{
  "dataset": "rendered solids tumbling over patterned floors",
  "crop_scale_min": 0.8,
  "targets": ["count"],
  "arch": "resnet",
  "widths": [64, 128, 256],
  "beta1": 0.85,
  "eps": 1e-08,
  "steps": 24200,
  "final_lr_fraction": 0
}
Rows from block 4, named by matrix and row number. Rows with one number belong to one channel. Each number is 128 + 32 x the weight over its row's rms, rounded and kept within 0 to 255. All counts start at 0. Numbers have three digits each. After the name is the row's rms in percent of the matrix's.
# convs0: first 3x3 conv (model.blocks.4.convs.0.weight, 128x128x3x3), inputs 40-47, a 3x3 kernel for each
# convs1: second 3x3 conv (model.blocks.4.convs.1.weight, 128x128x3x3, transposed), outputs 40-47, a 3x3 kernel for each
convs0.31 099:064109140102090132127076111117156137097100073084120143151147121145140106094153090118119116125189193141180236171169183130150153157153141147137105131210132117169141127148145085075100057091129150141098137161073177154092
convs1.31 109:188178165177167148132106112126132131124142124115140128153120113163117093154099108165161107171158093159147110130090087135067094128061082135141164068024109134128164217195174185162132154116102116130136148099109168145107
convs0.32 097:123104120122123135085130153129137140155178170105192218133112136142128124155144108154136168147136173172158213156131117148142148078116127146111126168119150198153138108141183147172186130140161085150152049097125083146145
convs1.32 099:123151124108097075037056100074117160147167172143162180071102122077082082116117141126145150095129092030105090065092091055107108110133157060108110000097156008104194104119110047105110055095127180166119223177155215191160
convs0.33 105:153101105148127119175158155089066116116082136145143163119105110081052091130156136160105128126099157118116186137092147115041129075041061179109172152069192130075184122118157139147169136135149100108110073083101100094129
convs1.33 104:112085121122101126103091096115119133105118140137142138090068091071035082081057092124105088132104092111112083118043067091060083108117115144108103113105118068099151147156139139128124133114142138111089147138119137144135
convs0.34 104:135090087138126117137136126128102127125092091099104132081055050121121087125121121135102140128117110105095140136134148112059068095111117219154198175092170180111180128106145139123156153122151105108116117127155136126149
convs1.34 097:196161149112046128142131148156119099123110122130134128125091124131061097154093117165090106147021068151082092160101118140035109165089110135109139129115114150131128194164165184117131161085111117110112143134110133146117
convs0.35 100:123066109172132141180137164145124106166129084119098079111112123070074083123107079176132138161101103135139161105080104108094110097082094219164214134088159159130132126131163126117145149116102106097109072121180058140188
convs1.35 097:148124134139120108110107097159121130103086111107079129130101115143095111125122140187158137155142099113115079157131098126114096117098096137101119131105109167128119135165162114142124096104091142143074130129102100104086
convs0.36 099:155124137158136137171148129124158163128166156123144138185173148120136078063062071114184175124173145127195143073075032140136100199189158144167106155201174094105119172123104166091112050029068118121115124100107115079075
convs1.36 090:080041052135127117101135143083103154161126153180147147157149184142079092081086073105147100111142099136153110069076101129142150114114131163146106158158143133159173120090052095147146093152142137116093153100090190112096
convs0.37 098:163155133126149168132141164131146096159164111159152158166129117125077082118096113178153176186169142162117111179026164148081087166136143082112130099182140050174159130112047087131114024085136134128077130103078123114069
convs1.37 103:097140145083122147058105133109116149150134126165134106151130126121112104117097107064158150048114144098124137102118136131129153127139140113100135137138136146121154100073106102106157142139164128135132146138091153164114
convs0.38 101:113164147130162129125125096139047077085120147099137159098141120086115121126141139073138144104171173085126144102133101090157140097139136190123090195115071183105093134159130146149084138045000183117166143157147148142154
convs1.38 087:126133072145131082135096042098117125104125129123130123141193160131152130117109129157149123138154086143154110140147124136164115123136112113065045132081057134107099080113104139141109146147094133125123110076119144110144
convs0.39 100:160104081074059105113076113081104101171166143148189143137200111147153115145122116147116129153140100194137134097060077146125072108083129171109144056087132083135141070143108103105062069048090126081063118107082128116129
convs1.39 104:079160190072113167074048124159108099158138132145189194158139125158152123139149118064097158081103130145146119133130150131167181152166170097104106121120123165109117094086148091058151139111166142139141157171147135168116
convs0.40 102:146094094152130110180164156104068109121106156167160169149099149088046101091124148150120139125087160140114161142083138131064149100069088162100169142070187120062165143127151149137166142126153087106079074076077122072111
convs1.40 105:110086137115104134103081080104114127093116134128136124110099093086059085070050073128097085146125108149127077093044068090068087113130105141092086130095106077095156151149148138133127151126136116106065132127085134133118
convs0.41 102:139086093136134140129138125125099152097089120132107080077023054098056073129114122143078119147099150118096171139106158085054103017059000189104177139065180153077145152131165151114145124126141100117112123134160156176206
convs1.41 099:114096114115108149119122134154143136113118151121134169130122128125070096160080109157136122171168094140122097124098119126048076114083071155120140144117114117114120124140157112129123112087107129130077153155101160172145
convs0.42 098:166128097182162150192186162109159184110172168084116089147153171099102132119075100183134167124122169087106138157183178124150163134141130124152203095132197081175190129102141151105137029022098153163153144128153141147165
convs1.42 098:097137156127139137096144151127154141104106111118112136153174150130141178071122143116109134102083129116081116112172176115138141118148141116082088135099112143114088138109140112131160132149165144098135118114130124105124
convs0.43 101:129176149127162187102146177146142128150133124108137159077117130085130131122150133173117068174170080139130094159142123104114094142146152109078082153116073126125109145131123134156109114110073111100106144186133138176176
convs1.43 096:144144162123119141125105122081079086082060067103060072153122168126130129081088117112115162117112157135128158148131198122138135104114117078090125079105094101131136119110139122111125171154136106124157139093122169133121
convs0.44 100:090082100087134175118186220183164153155128122164135118182144176162121129155139157169156165204176168180189144167146191114106146109086110049064060059084054095080060116113044087130120111112105175124146148089115122117102
convs1.44 101:163133096114136117105144100089103092128157141125156163138127117140153102119114093130174162113168184118145134113090089130133123162146121097091098097096070082067074103110111121134167150184156138138118132137133153150138
convs0.45 103:084037060119094099167130134149115091168138092165146110150140124100132134131133102158132127171116104147114115104123137092103109138127095219165190175101140159109132089107136118111127137117112124100092113114149107134162
convs1.45 104:159148132130107100112116118171126125119073115125100140128112108140115102143143134155144105120093021128119070148128097143099096144108102149118099160123083153118080117156156112127096114093061138135101150136112129125110
convs0.46 100:177145146120112128102119134154140145144118074113111106085121100081130077089124142185119132210106155203119167078096140118108167127149129164144226158135204176171211159156144123086159139128151118121113118127063083121100
convs1.46 099:154145112149157152172194177152132125138126091027068054140123174122135143125152147116133131108095126101117169130152147104138152095102102129118146175165174167145106142149153091089130075069082140129118164130131130111117
convs0.47 100:180197156213152121224159137120183110152200194157185208126068081111080098040046072104179153081206159102145161137131061125140111187147119112152094118144119072100091165140108159112079108062043118149111138162132186162166
convs1.47 099:138142116185157092123100079135159155128157178123158151155171104175166092177179111161134074131118096118112110132102107125104108115060085133101121100044079129100139227169156165150125128115110101158115122158134181172132
convs0.48 103:116169169123158161091141151133126117104113115087144120093127126099131122101124128119125099135156081125110034072079014122102083129159141201135072220133085232153140108136136153146107145080066099107165083116148114114140
convs1.48 096:075071067130135131138121125077104149116118103104120135161154187132107116102117130118113114133131106176165124127127161152182165150162149084070090092077105075077078109131106148131142141152155168169113161154109164145109
convs0.49 100:133104121103087103102079082160124162170111107133151127151117154167118138149136150059094153101072150153077153137079118143057108106064125166194244119127197140176210131110148153078169090070178115138144146122136153121100
convs1.49 101:087149179091082119112111118147126089123119076126107053144125107147104119158133128114014118130067107148156162101145172128095162134108143098135138111145163108123117114074151124082121137143150138156055112155058112145085
convs0.50 096:159121107173138127171127114160109122121126158081124158118116099138110117142141114159113155134122171128134206174154140164145162110100118191122119176094134211144182154147176149116156161130128152134141092074065107095081
convs1.50 102:134129133111096072090040061118129142143132106125106085097083114105088112139125144185128143136090091055069059087062067084074087100084084093105104030054119119124157141125122120098103140127123150117070158128096121107093
convs0.51 103:153104095146112074145137084061033114055039060117049068080069066153130125161102120086119131127129134143141141100107148065070054073057000170155165131111173156125124163158179153115147137156201102116117145116145165146138
convs1.51 095:099075113094087130104125158135136107135128145139132178110142112114090092157106079140143120148160104133153135090119152152107105168143125090099117142148135145127095125111156120119141151140100107091051168182096151148088
convs0.52 105:144148194125088155109060102093122088182154110159124130099091097128139122115164115095062026125083103152099103110136098152156111143128154045094044041116106039060084161174127140156082093104036098146099116135116158157146
convs1.52 095:096114087112134092090131117096091090080111093105113095166168166167161141154157142082102130107116141141143151134118125140133175124128151051079095086071073110076084151132120112147114153146150090156172081157165089123146
convs0.53 100:139142183090105162158150138159094154168119079177152135134140146175179124170153117165099138117126128123142151095138162103085125152086049090135156084121171071108141095102137128114108144129151077026095115059066112073042
convs1.53 100:146125108139122138153179184156162143148132103125120077123129157162147122179160103141098166157088141129138173131173148150159117133154125111117132158156144138170131163117158159155146139133124096081109124121085124119099
convs0.54 098:177124119131103093118090081128100118088090128043090141075138108115139102079092082194162171120095111138095085080037077083126145138164148214194204177158189157138176104098119099063124150090129091120120085105156088086131
convs1.54 114:176139144140091109113096128124118102102109121114122125152111109123094094102077104135002064119004038120083078174124118162112115122099102134139180105117165110097108142096095130064096129079111131147108111139107096100101
convs0.55 100:107120157093109128097103104122086072143145126191181176101059056114131115110115143098115151142093158231157110128181184087103142123093072159138158237158160192124136079085119105060076128099095046027028113090030157126115
convs1.55 097:144102094127088082150148140155168184129126169120136167116119141133132151117151204104061034134099069109134086103074100118102117114108122156082035125087050160128119116144170120099085138104045134185200137184205123180200
convs0.56 103:157071077150095085182138137134111112148143123162184165139148100143152141131132122177128137162122123118105133089087128091109106147156129226179198160096147145099147096107139116103131148130138128114104121132148097118147
convs1.56 101:161148155149109124129107108180141122153116128141119125119090097117073077128090090154099077128039046127086074160127107152094103170101109140119117145101083135106092135150146141109120131080094115105113118099091109099078
convs0.57 098:103121190148143164178146126101102104094147139098128104116110067051094099130125113043125135088130125121124135130158124115154140094117089158122101152151139141106122166162139172112065091067041156126116123120116137139164
convs1.57 089:096081049144161130120121150125132151143119117143148128127138142139120133117103127114121112114122109118103089115104066124174159125145161150096050140107109171167184129109082132112103109110104151145187130129159089083152
convs0.58 101:148162167134126140144143145178194141160143105138120139149136167097144136109156107124078042147155154163158134191142116168128137152091149067071052054053084082070059155140152161151128130184124093035062076062073115126103
convs1.58 095:136102077102116052085099066120093084140145117164143142169140132172129100158106084101099133108099104134103088113051036156071104157076093104088067060096083093079102182125105153142107179134119123173176112164144118162172
convs0.59 096:148119108164140131144116118142101124122128180113168204078080070126114130158128120131077119137130170128144214179157146164132163137135139182092104195103135225172203138119167165122171148119116141129157078056080113101084
convs1.59 110:122121117112102071082060067103113132136130110135118094109094122097074106132122140172130140138083093074074053078054070080063080107101099098102083055092129102134180131124110104075065117099092168143083185148094160134101
convs0.60 100:176115072154144089161162124127097146131126129119123121149089078114126088085136132170127183157091134164081124144084137140085078093060077205146150126076130125131148162147199167161214180199236171158120158140115153166164
convs1.60 115:150131138151114127161115117116131118123145115128130090141116108136082076163113079158116086197127060180134072115067076156097078153090048131158182128138151134121140163129141150124118145121079105066041126082022144120088
convs0.61 101:149159162121156159094115150128086081089115141142152150097151102112123100102097118147141073120126099135064084139147110127139129102120127117044069164127137186158202105152072087078053163142121128151137135146122116096146
convs1.61 097:098082104115097101112092107084119144101104126140102071185134145177134181191154185106052106120115123121119142180129150140115169150133160111130103095101114144142127102051044099095094167133164097164152086123154095120152
convs0.62 098:154150155152141148170175172105098060109110110107124157077120113107141115150119122115123126110124112097117172117130092131134089097158136176158147160174163130103098097153162085113130097104098190102128187136144196172159
convs1.62 098:193142088160122110092142141120150125126132103112106113133154133101147143087074133129125049126124047138170094133145135121168151152187180163157144126153154130152138141115107152132109168170124109110141111117151104117136
convs0.63 104:116099112115098080154122095103118147084065109139121045034052074101105075192159130104124137125094134146099131151175194075086137040074111181140171160103150165107159113093097118103120140139154130130139126127145129142184
convs1.63 096:123077105105031082146141127157122157107088141139129138125093091122103091140106123136109055108105020106137082148062086153053069138110127178127118159124114145106147130129132144128103135126090120121114141145141113147158
convs0.64 100:131129190126084153126069112137127087150143075115099074204131135168113107154163070108066069157107133164097143115095103094077120116111148000075053061172146046151142138159125118093093122148103126119104141091065162104069
convs1.64 097:109118102078123107029131140134132137142163167152169180159138118173161140155149133116074108107123137116146157119115114118135153146155188103111122095086112094065088190137103147130119117126170143146156120153164111139152
convs0.65 100:140149157161169162166167164160167140102163147121155189143115112098069113124099096150174193156168159134132146158162149122103094137153138043083071051095101025096126132099063126110147052074068105147112129119064121077112
convs1.65 110:123150150134140134123144145120121121111092078126087081144163139143145136111102097108136150099119147103128146114117131123126140112133127105117106125096079123083078090075096078119131132147163148133132147123123149147148
convs0.66 104:141166187118115150099097116160105094145101027145134137134115114180180128184195122076084090136102117151082144110142157072121180092082087000053047073133095097130082125128092126117080144181100114083053128080026158098031
convs1.66 090:137096099080105106064123115125118135133133127130087123178141099195167126157144134145093125131116150100114141149130114130126153167138166115102100095100078127110097172133102160154129182159150112159171073165178060150154
convs0.67 106:138126133153122149144141144079107098120161152150169161127145120099127083114136111070066085142140120151185147091041018089128070118159137104109063130138085102125110130130107149171102091090057113134097105158111105131124
convs1.67 093:092095097110132136080118124091083121099091118112091121184134172134110092090094086078131132119148142134145135128109144121142137126137114140099084112125110062115125036082117078125146120155141097112130114063102182106121
convs0.68 096:152111106152110108174118120155091097115096136099110143126092098144119131144142126179123148158110138145140195162132144143110152103099114192126167180098159210150202137133161140113142147124131149119125095075063113106096
convs1.68 098:118107126127110099095051048109118124131129109131116084089057098090063085112099111180124138160097100083085070096060066096069076092080080118125109051075110079111147146132131135097106127102120144103047157119071129109080
convs0.69 096:136150158105138163138146174174158157121120075114112094079119166103145114089101122170116159180130174189171168135124141121088172161140091158163205140140226138104199097138143121101181106131183066057110133076058144100031
convs1.69 103:122121124147137155168173184122099121103057098031060103162116139185113097185141112131097119120109150118166187131129103150141133104098099154131128164143141151125095158175140163157148132137163133117089109092067087065102
convs0.70 103:095091075134126093132136097086062083063046039138104087067122094118131161116131124086086094120106149178160169118127136062116052133130098154121149205145138165118078172172158132116119101108106139124143144138164152161129
convs1.70 102:133140122094101103074105121175145096148114126133120160139144125138125101157076057150182141137128098140105078118152139153118111151127131083099099143152131148155137096152167106130133153120104136118118194151114172125096
convs0.71 099:148099157144123150126121123127126158095119146150166176126094123053097054026100065169207218187171197174193167201137146134093150156169163122102122168151138138137098043083061043074096086093097131128129147106106134086102
convs1.71 105:081075120118101117144140128035053118084093116125130110136107122176130140155118131089088111125121109133111122089057098111073098082027083168145133138095073083058101193134089185112099124109124100118087117127092121138099
convs0.72 099:146115152104119113091099078115123161146147178113071099117094059136146075157146096129122085139156059135102119123114151113141155072146143111120193200145152166151125081068073134070093137065117127132104109130073074128111
convs1.72 098:106070130081091138178169157096103129097121146141164144097111124121116161142108149076002079114069118154133140129107158109092149107083158152130186142121077141087077220158167211095120161091160143161177167155163130141135
convs0.73 107:190211174135140146118140152108116130137123094103126126081120149120135166109139137170156194184134149172124094048067071106111096142135122200233199110126123145159154148148143122140122110122107108160145101152140125172143
convs1.73 093:095120127123122159081090126079083092157097118108101142148097161129092124131091124164158136170097097171106078158155185143133135122103114145082080151117096156162151141193196119136144149099108053148199108125173143142151
convs0.74 097:158120113150118110171141137163098107144137170120126155110094091114118118120120120198117142176122135162144194151085101131070126118113102195108172184100168197132204131114152155120153128115145118094102107097077091116098
convs1.74 099:133117141156133130126091066099106105114123113131125093103068108071046082099075095180114143180100116123094080105056069090055064100096098136140115091103109040089138174148156151104118123091122137102043155119053145120085
convs0.75 099:133136163109124158120128154146130145162130102160131088101109123109122093084119114194162165178135137158114148131091121130072112131143112160145209131104190134151216142149116118098139123125195149129095140105040143123050
convs1.75 101:119130140141161186173169184107087094098087118023068105136121186125107147145108163077129146110139152153176180104136130134123169107109120141113121154128143126108086131128152103105160099121111102125181145128188136123152
convs0.76 102:134123138140145139153170155108089122118075121132137102084062072102064037126133106126101119121061139129067146135100145115064103013040056213140218184088199171101183144105140123112159142119160081087101095089128166149192
convs1.76 095:115085138085057138121118138133114118076087093128143134137098114130074091114049078135084104130068093115140138143063085112020077124107130133120135144133120120140153163146156177112139130082126147114083156144104137147124
convs0.77 100:190171172218172154231200146109144103081138114099114130120096084108121052116085057103166178127164155111179156115151130135123119170153142152166112141176136097106119161166157163140110062026040125136112125109097130109120
convs1.77 107:147118122197171152132140140093125161146159165136166164126128136145097106114096083136137096151123078128129072126096088137121100114087074175129095166131104158149168159138157153137130130124088116143114121132114167123129
convs0.78 097:100085130101097140112173166178183130168139122053111158136092119170169137105063090218108126163088140135136157127134214128099150135141131108094124109078108125125159190073152176174161153150149136112143076123161060150193
convs1.78 101:117127113119155133079099076125123130143121135177139159180154094113108092128126110107146157106112154098135180107153131148178157094084099092127164114120144087079095113077086116097131132117147141165155153167126138140123
convs0.79 099:100124092102139111124153157185155168149075134120063094110145099094168084135157123159150184148127097139150118114113138112114143098118141230128159205040102194117198131179094105141050150112094144160102104169075090116122
convs1.79 116:136132134136117143135152145060055098098085065054050071143120144138147149140152146127149137119142155140164172141155151153172164152172147122076112100089095119109092078163130123150178113181179109140151111122176088140132
convs0.80 097:158116108151117121163106111139080103124112155108126162111089076131099108131110099171100140159116150151128198164127138144105148111107111197120158192086148218140201140124166148120155145119119132110126088074070115104089
convs1.80 098:125118124129116097091057049106113129127128115133121095090064111091062095121103121182137148164106106090087062090055063089063075101089089104113092046071094077115153137133135127100106118102115142113059160126078141118082
convs0.81 100:165154128158126104144134118124055045135071050121097140120089082148106113132147155084091144054085130036063128152119101130075038122093082124139165092190214092143150112138168129151156168173155150096131162099129198156166
convs1.81 090:158066073126079111105157152140139084119124088124140113147123133147123126127131126141100077168103118164176161115109106111108128106130132106134128104136128099122143182122074182118066147134126083052067099095037111120052
convs0.82 101:200159158192141141182149127144166095145161142141155176133132096105121067056049105118148091097120069097163096073095066126103089199168143132182131157186156093084125183170134160158110067046080135129113138107133153133117
convs1.82 101:092076064190138100149125126079096134100116138104145123153151131167136104129105076099104080138125080143156116118090096142136114109082088164164139164142139148117119169123118125121120101133118097116078146125082189118082
convs0.83 100:125118130128122128150112120147135080139120084120129140079066104036045067093091052153102181132137149094142130162127076125103092128124127110131193112153229103137173114124132104137154110121123131123137169117101191126122
convs1.83 102:105023086114078129132111137097141138135144136123143132137118140151129141166167101119064082111082092133148118120098098126096120084079112134141144102136142061078119172110136185107108143084120130149114133125111141135115
convs0.84 101:161161091124154166121164204143173169110143122162159116146166107100128114130131067099045124145086090161098122185173175124144128131136103089133090135170077117173096175139115150141082118089109104076069154161102176217134
convs1.84 110:111128150128109125089084086103071076096052071107069080147098115095087096083048057110129152130122133153115112117115157097104125112100115109051067090111108086122152096104143135129137139125112088083124153097102194160105
convs0.85 097:111113124095162158141206178197160162139064098100079108099147103076152100109117145183173184147107107131133090120139206118103164123132116172120171151039104165075158103146085133150095130165209185146113135189132115134164
convs1.85 106:155147158165111150152143136056053102079083085083112100155129163144153152145168135133127132120125162146144180125118142138144137143148135079024087067067084110093080105139094146139168130171190116135153151131153143145123
convs0.86 097:147110116146116135140088119118100130143146191133139179099080072129095107139098111169090132178129159157112206143094123137092153120118114208109158212099164213141212133114178159134174129112122102093129098085092109116108
convs1.86 098:125122123135125103095087073090103129114128133137136122101072121097050091118090114174143147168116102110107071102061078090056059113106106126123091074097088046102148130139139122106091115092095152138084179154094181154108
convs0.87 098:129159136128148124133162136153134085113098079149104072153088126085117163061125168155138154109091168048056127126087018138143109122167161087131158106155189110151165167082215083133193174155145173155131152142145117135174
convs1.87 098:159115041105128074112103114086058077120086091121099081148149120136150142113151128105087075081099109093110141181165095123138098091140110155139160100096125082116127138076000143101091133054115019076114043048085122102084
convs0.88 100:186084093164094087184137142121106122143142137156193190137155099148152141121123115201143153164132145119102136068057110108120114157164130235195209166109152133083138113123148134110138156132144131119111125132149085101144
convs1.88 102:155141152160115124123072079180149127161127135155137129122088104117069080125081083160089071138038051131079081164125112158105112165094108132127133126093094122103098143140130151103118129081104114111126114105104112107084
convs0.89 103:154104114146124123172158164104066114126091141150140175138103124085049098106134136177117136133091152131124192142092144129052142093045086179090166160059193136068192129123157147149170137129153113110109076082094084082109
convs1.89 105:136102126138112122089072075101115130106122138134137123095068103082041099096063097129106087134111089116109062107035061096076092106120109151103101106099126061102166157153136134119113134113128135118092151146123144150136
convs0.90 095:144107105125107092113122126137127147074097146040070133151173152115126080084065082182128150149101126175140125100101107128153133120143113203196190142105143162115144133157194145133195176139159068148145052141187034126193
convs1.90 098:157137151132127125102091093121130124089134143118129148138126141163159154133112151152117115121067007066117078136146151161148157138163158124153183070118183103081120094113085083086129092100144116141097124170134131142139
convs0.91 096:150153161160151144186164129168147135124139134111143123126169133081119097082068048092145128101146166107126141116120116131128083138141096163114070180123086164097070132160127161123065164015000132121167114134127141123110
convs1.91 097:150134082140155121138145154167114101114121114135145169174137127164134097083089075090111092104138091121119081165142096153161126155151136124074044161111096155117091114138147154149148141133134150168138154160115166141102
convs0.92 096:114112156105106150122126126116167140175187129148154078164179119175144108094039121198127145134070175090115156149147129178125052147070076141135166143126171114150165195160119162081078132091097139105041112145159141151179
convs1.92 104:123141155118142143119115130160177154183156164176183208157186187180151193132152181113098156117140105124107127122173203109152198126153212086130171094084112115102092117085182086163174132158152154163159144158181147155163
convs0.93 100:167142126106087070116107061083087148060084096090064100079068039166141132187129135127098111117099089172140103146138132097105068051041000161147159128109142161126132137146165126136160149175195082116113121114138133127133
convs1.93 111:127072091127098131146138165132145128152152165161173201095109110095051051118085064144129086155160118154146137104101122150087080169140138113112124129137130127123108129135165120129127160113080126114099170190143168166133
convs0.94 100:175091050135099069144137119153142114155153108099093103149154147113110098117106107168105121129093091128104129077129142104123118100097083203188220134079185132098186093082125125099115162125152144145133152140125166132095
convs1.94 105:154153159128128174106116173157130101117093097121122120110085121121090108136104110143060115113000109109039129130112125150107108168131125133143150131125124145114110182136120151084104126082120143115103143123106117104090
convs0.95 101:071153171075125151083088151101099120130103118130100082081150075132157099120154144142113104183144066198134040040089086078117106096102107230178163201101101215163159126141088110122057128090058066135140091159130107116122
convs1.95 096:136160132146145117145126100143148116126145126032093108138127160149146134131158143123144131125123123123149132163168158157153130157156109115093096156122109165153102123165166133118126132131107138148148146152158140132151
convs0.96 101:172133158112107163129103135150194146141157124088114095140154103055034056038052059169147136153105143107096119152112072164125095148134101085134123099159193082125183141112071086072077075093090144128157140109140155121127
convs1.96 093:072070100130139154154139151085102105138166142124151176150126130142147138128112113089079072115115088122137135119077105102116121132132184106152163076081106061057089184165153162134143137135160145131105133145142119156138
convs0.97 102:123128107131128135107136129089067071064091073088063046068088123098125140125151146078077119112077150179174175121124139035069100016042012191187187137151159147164136137143133119132138109122089106103114142149196159195201
convs1.97 091:090110093086102098101116122197134112114081126117104147119110126100086055128067062159153112141133077139143093137149150105081055107100100119094123139134108120107080116170154086126104097097095109099091158088085131101092
convs0.98 097:124140129110125119080098066114119175137121143155122109156112174146141190137147147091140148055104114089143132136145112157129137141105143068127179087165218115157200143134127139124107159125108055092138026057151080062148
convs1.98 109:139106112132134120140151136131096121072064098059054088175186134151177142127139133144168113146153115150165129097109140100127141089117134116139135137132125108102112124136107095139099084073095025058087006038064016049071
convs0.99 100:137132159122151143106129102113132151140154159133102098129093039108150056083117072132113135158175125120099136114098126110109105115152128086132191182180188158160134091102085128063083143059128117113105103106068104121117
convs1.99 097:113067125090095141169146159088104117092129141110148134094112126093104153120103128089016095109052113188150157092077114072070133101089160124122169118108090117074107168135141171083092168077119166155140165150141142150149
convs0.100 097:156122095122125098117127100140106104095057071098046081131125143140125154193063126061113093080163155105135166143095083075116151072156163153174123140124053134116083137096143118100132097059112097128137087111153106080130
convs1.100 108:190130064149090101117110123110121117094082142109086154149181165129140164084114139149096092158104101166119127180172117189161156141175194190157145210166155184127087147138112149140158118145161117125132099120111072092103
convs0.101 103:166164170146134142113095113114178145148195184124160162121110101087092060061078084106122086111117074100131092073079041163151088164143113104146104092121130066076144191154091168117057063029043138149137126146161144145145
convs1.101 090:111078056146112105128091123076106141093142144090148108167132168186136131138111123079123084090112090136137127141075090150103133144110132131123121101112107103105118137103097098106128123137142123150122148120122164097093
convs0.102 103:104165174127156159133163148185154127172133117109155177151086140154136140156163128108093112147142158167162138185179163133087151120095140027080060035094076094108058158146113173169147124192143138078077129083042121133079
convs1.102 097:111102103101122103087119089098088086108083042142086077150136115156149133144103104098105158109116139105100112130107122153106119154084084114099084095078053079067069107103117133144125169152130118150160095143135092137146
convs0.103 103:155141144143130136138127105161182164137178175122158133129181138065128069083101059146145124128152099116145112126118060161145094145151132120093080139137132149109125133132065106097060107051058129124152150126143117106118
convs1.103 093:074025046126110091140137150051053111098107113141145141179128162201102123146087072068126093072127102119142135125058044175110122162133145157142124154116129127108133065048032123120129127143158154140088141133099164124089
convs0.104 099:194156166145139168116128156116157177151165131082123085130139117102077066077102079181114102119109112062082109132113170131091132144136113113154154124220183076177158085076052067053038092104105174147132149133125159147153
convs1.104 098:083088110106142164125162161114083090103139146110140141117117105123124128121108142060069102068098112130112147123118105119146133131150153124122142125113116109097106205132101185057120122071163140119129126118135087112112
convs0.105 099:118155147114135122100121090199172140141178170090121099095163146076148162141143128168150140152171156114106144154159080157170104112130113146110079186121088185143112120130124102110096070049089118104169108089156082103108
convs1.105 096:114096085155126120161115096070104138122130139179184188134148183124148158114131099116114137123133150103126127116079079134131127146153131139147155135127130123111065093094051126122100110140124179150088167152092141117075
convs0.106 099:076101137134134140140153187109131120150137103212167105091116084088122089113128077177156118129092133155120070114140149101131150124124112091103166154124176141151167078071123107107112150186152091121146111111125117154183
convs1.106 100:133079050109088075119111126125127154049032114141119154165139123139098110111069094118065097102090105109088122147074099132085115142118146119122094138100073156123146141094101117095082152113134106120122113132168075102161
convs0.107 100:132163124126151116130103140109110118108139129177171153106149126132124127117073107163141099193137104175132130143130113134159123113171112146108057201146150207176135146158089101089126174174181154165147088135163091061156
convs1.107 100:074072088093078086101088092058052103121123158123117124111086103143137156175142151120128139092108112054104129110102084156126091205145094132123101113090084124128096078067074079094092064053077141174127161166124154187157
convs0.108 101:188088078154097078162133129133120133152150136121160169129162113125133126107108112191141149146124125120106123077077128100127131137145120242192206170099154146098154108116138120092125153122142118113103112123143099108140
convs1.108 102:170151159159115137127090114163136117132108123143130125130085110127077091120076090159065071137006050136060084173118111157096102163092109150141150138109114133106097159139130153091113136076105111116131109113121099100092
convs0.109 097:104111093117142111160167123136137152161154066133096036056085110074090031095113073180110157132052129134103163105095149121102150135141095117117187091130206063144198109115112145085160097084207144148110168139087185166099
convs1.109 096:103111146112130179131162177089067061074067094103143148098116156123098123147132143109077144102095129138169191112137125159141171122132117129127117153171176137142166157075108146079109122120114113065091145083059107063075
convs0.110 098:123087072158140079160171148066053108094081103143110085104116222093117146095085112115174163132140189182133154103084088127104125147123117157142157157124103175105129175123120193111135153092130152136107141109151155143158
convs1.110 111:153162181147131107145105059150101115095096119074103152159148118135142096095118080108171119160178119129131103142129084154145073149138066157133118165155142162147135123124168128148116151142072097096044108124061103105076
convs0.111 101:134121115116130147143137143139164127137152162137154179197154132146111125121112142166193188161138117173136127088041039136101080185150134128160120100172135074128140174113070162105101087123157105139113139138128130118124
convs1.111 103:129122111130145129073083096119121120143153128147162110135121122105094101080081081136135118129141117126113105107125142132163164112114115123139161132152172119154176130063078109109141072121133091081093149097076202154069
convs0.112 101:194150142156133158119113125111147137145157133097103101099083085152099111085060103156095133114120116068086109114075140144134111147146138130185195071196199027163206134152115094105125034092157179175140144131129171139114
convs1.112 095:144154093144150119122144131109108131078100115091100123151170153103150120087092145077084070087092095092140147116151143111151150119157162085115152091111152114119108195151096174104117143135159133096127164104099137114077
convs0.113 096:144151112150154115140139105135170174126140159061134181167126172124075146140118117143135165134107159162172224160176150154157155109102107191154108163136140205172167116136185136124163154165173144134140099126127068083092
convs1.113 099:123132124099073054126078112141155177151147125123110125093083108135137150149135156131147146089094069024069078113100100094094091106088087081105128041057147132110141105128129115141116151130101179173157170163168142143145
convs0.114 099:127106061127125087097111096046057097105073076139098096139152146138175192122132131082091071131138148116134208081125138093132113132132130180199181136184157132151125096155133096080079120092104185135154164146156117106085
convs1.114 099:196159122153105116107107138174162116128132117102115147150153141112114114099042078121140117106125067090087085107117078111098083155104145068088118134109098139140104139162168151146116133097104128123139163158175161126139
convs0.115 103:117085085152124095150141097089056084065037026115062045078108092123109143130122133073089101139121145176147177124130133070096065088086030155124143177133162189116078169165172136116150112131137111102127140128170163166150
convs1.115 100:105117117081092096072101116167137107129109132123122164132148124135130112166090065144161126133136088137122065114134139155121112145122106082082090140152139150160138095130146117133130147129096127126091181162100163136084
convs0.116 102:170197145153160149140157158098095100124121123144184200095158192138172201100144153147152172200169182223175152056062066069114071120143123195227186091138098118157132150147160126152159092118130122140119093107115102146120
convs1.116 102:112131129107112132096097124165151144188136134116100147129098147122095109132062082167153135163091077182103074182200200162163148147113120161127147172154160188183180131194190100137128140109098090137172156113152168098119
convs0.117 100:143123132119100076114081024078105103135119119124109144097122105162143128133152126131106143157123089166166164122119123135146061120139132169154126184141103161152114152157155180147142156163179127112074146151134135103046
convs1.117 103:194165135169109114168167189162146092131096065145097129143139165140112102133048025101066098159101099171147144130127123148108093190153134089080095131129108133127115140173185161152154191162148076091120139139133151140115
convs0.118 102:135102059130145140155168155137160169122143133099094114120114086121125101129129120133073108110126098087105133117146148134093078124099099160167178129124170122103152114133150157156159156138155129104102160112117178121135
convs1.118 096:195160127138158174114139179138104076110111131126139154108107143111077129183120128173137104160066103146094158110120127152111140171126132101113124128126099136113092205177156200149132141080125138114123150135119145142106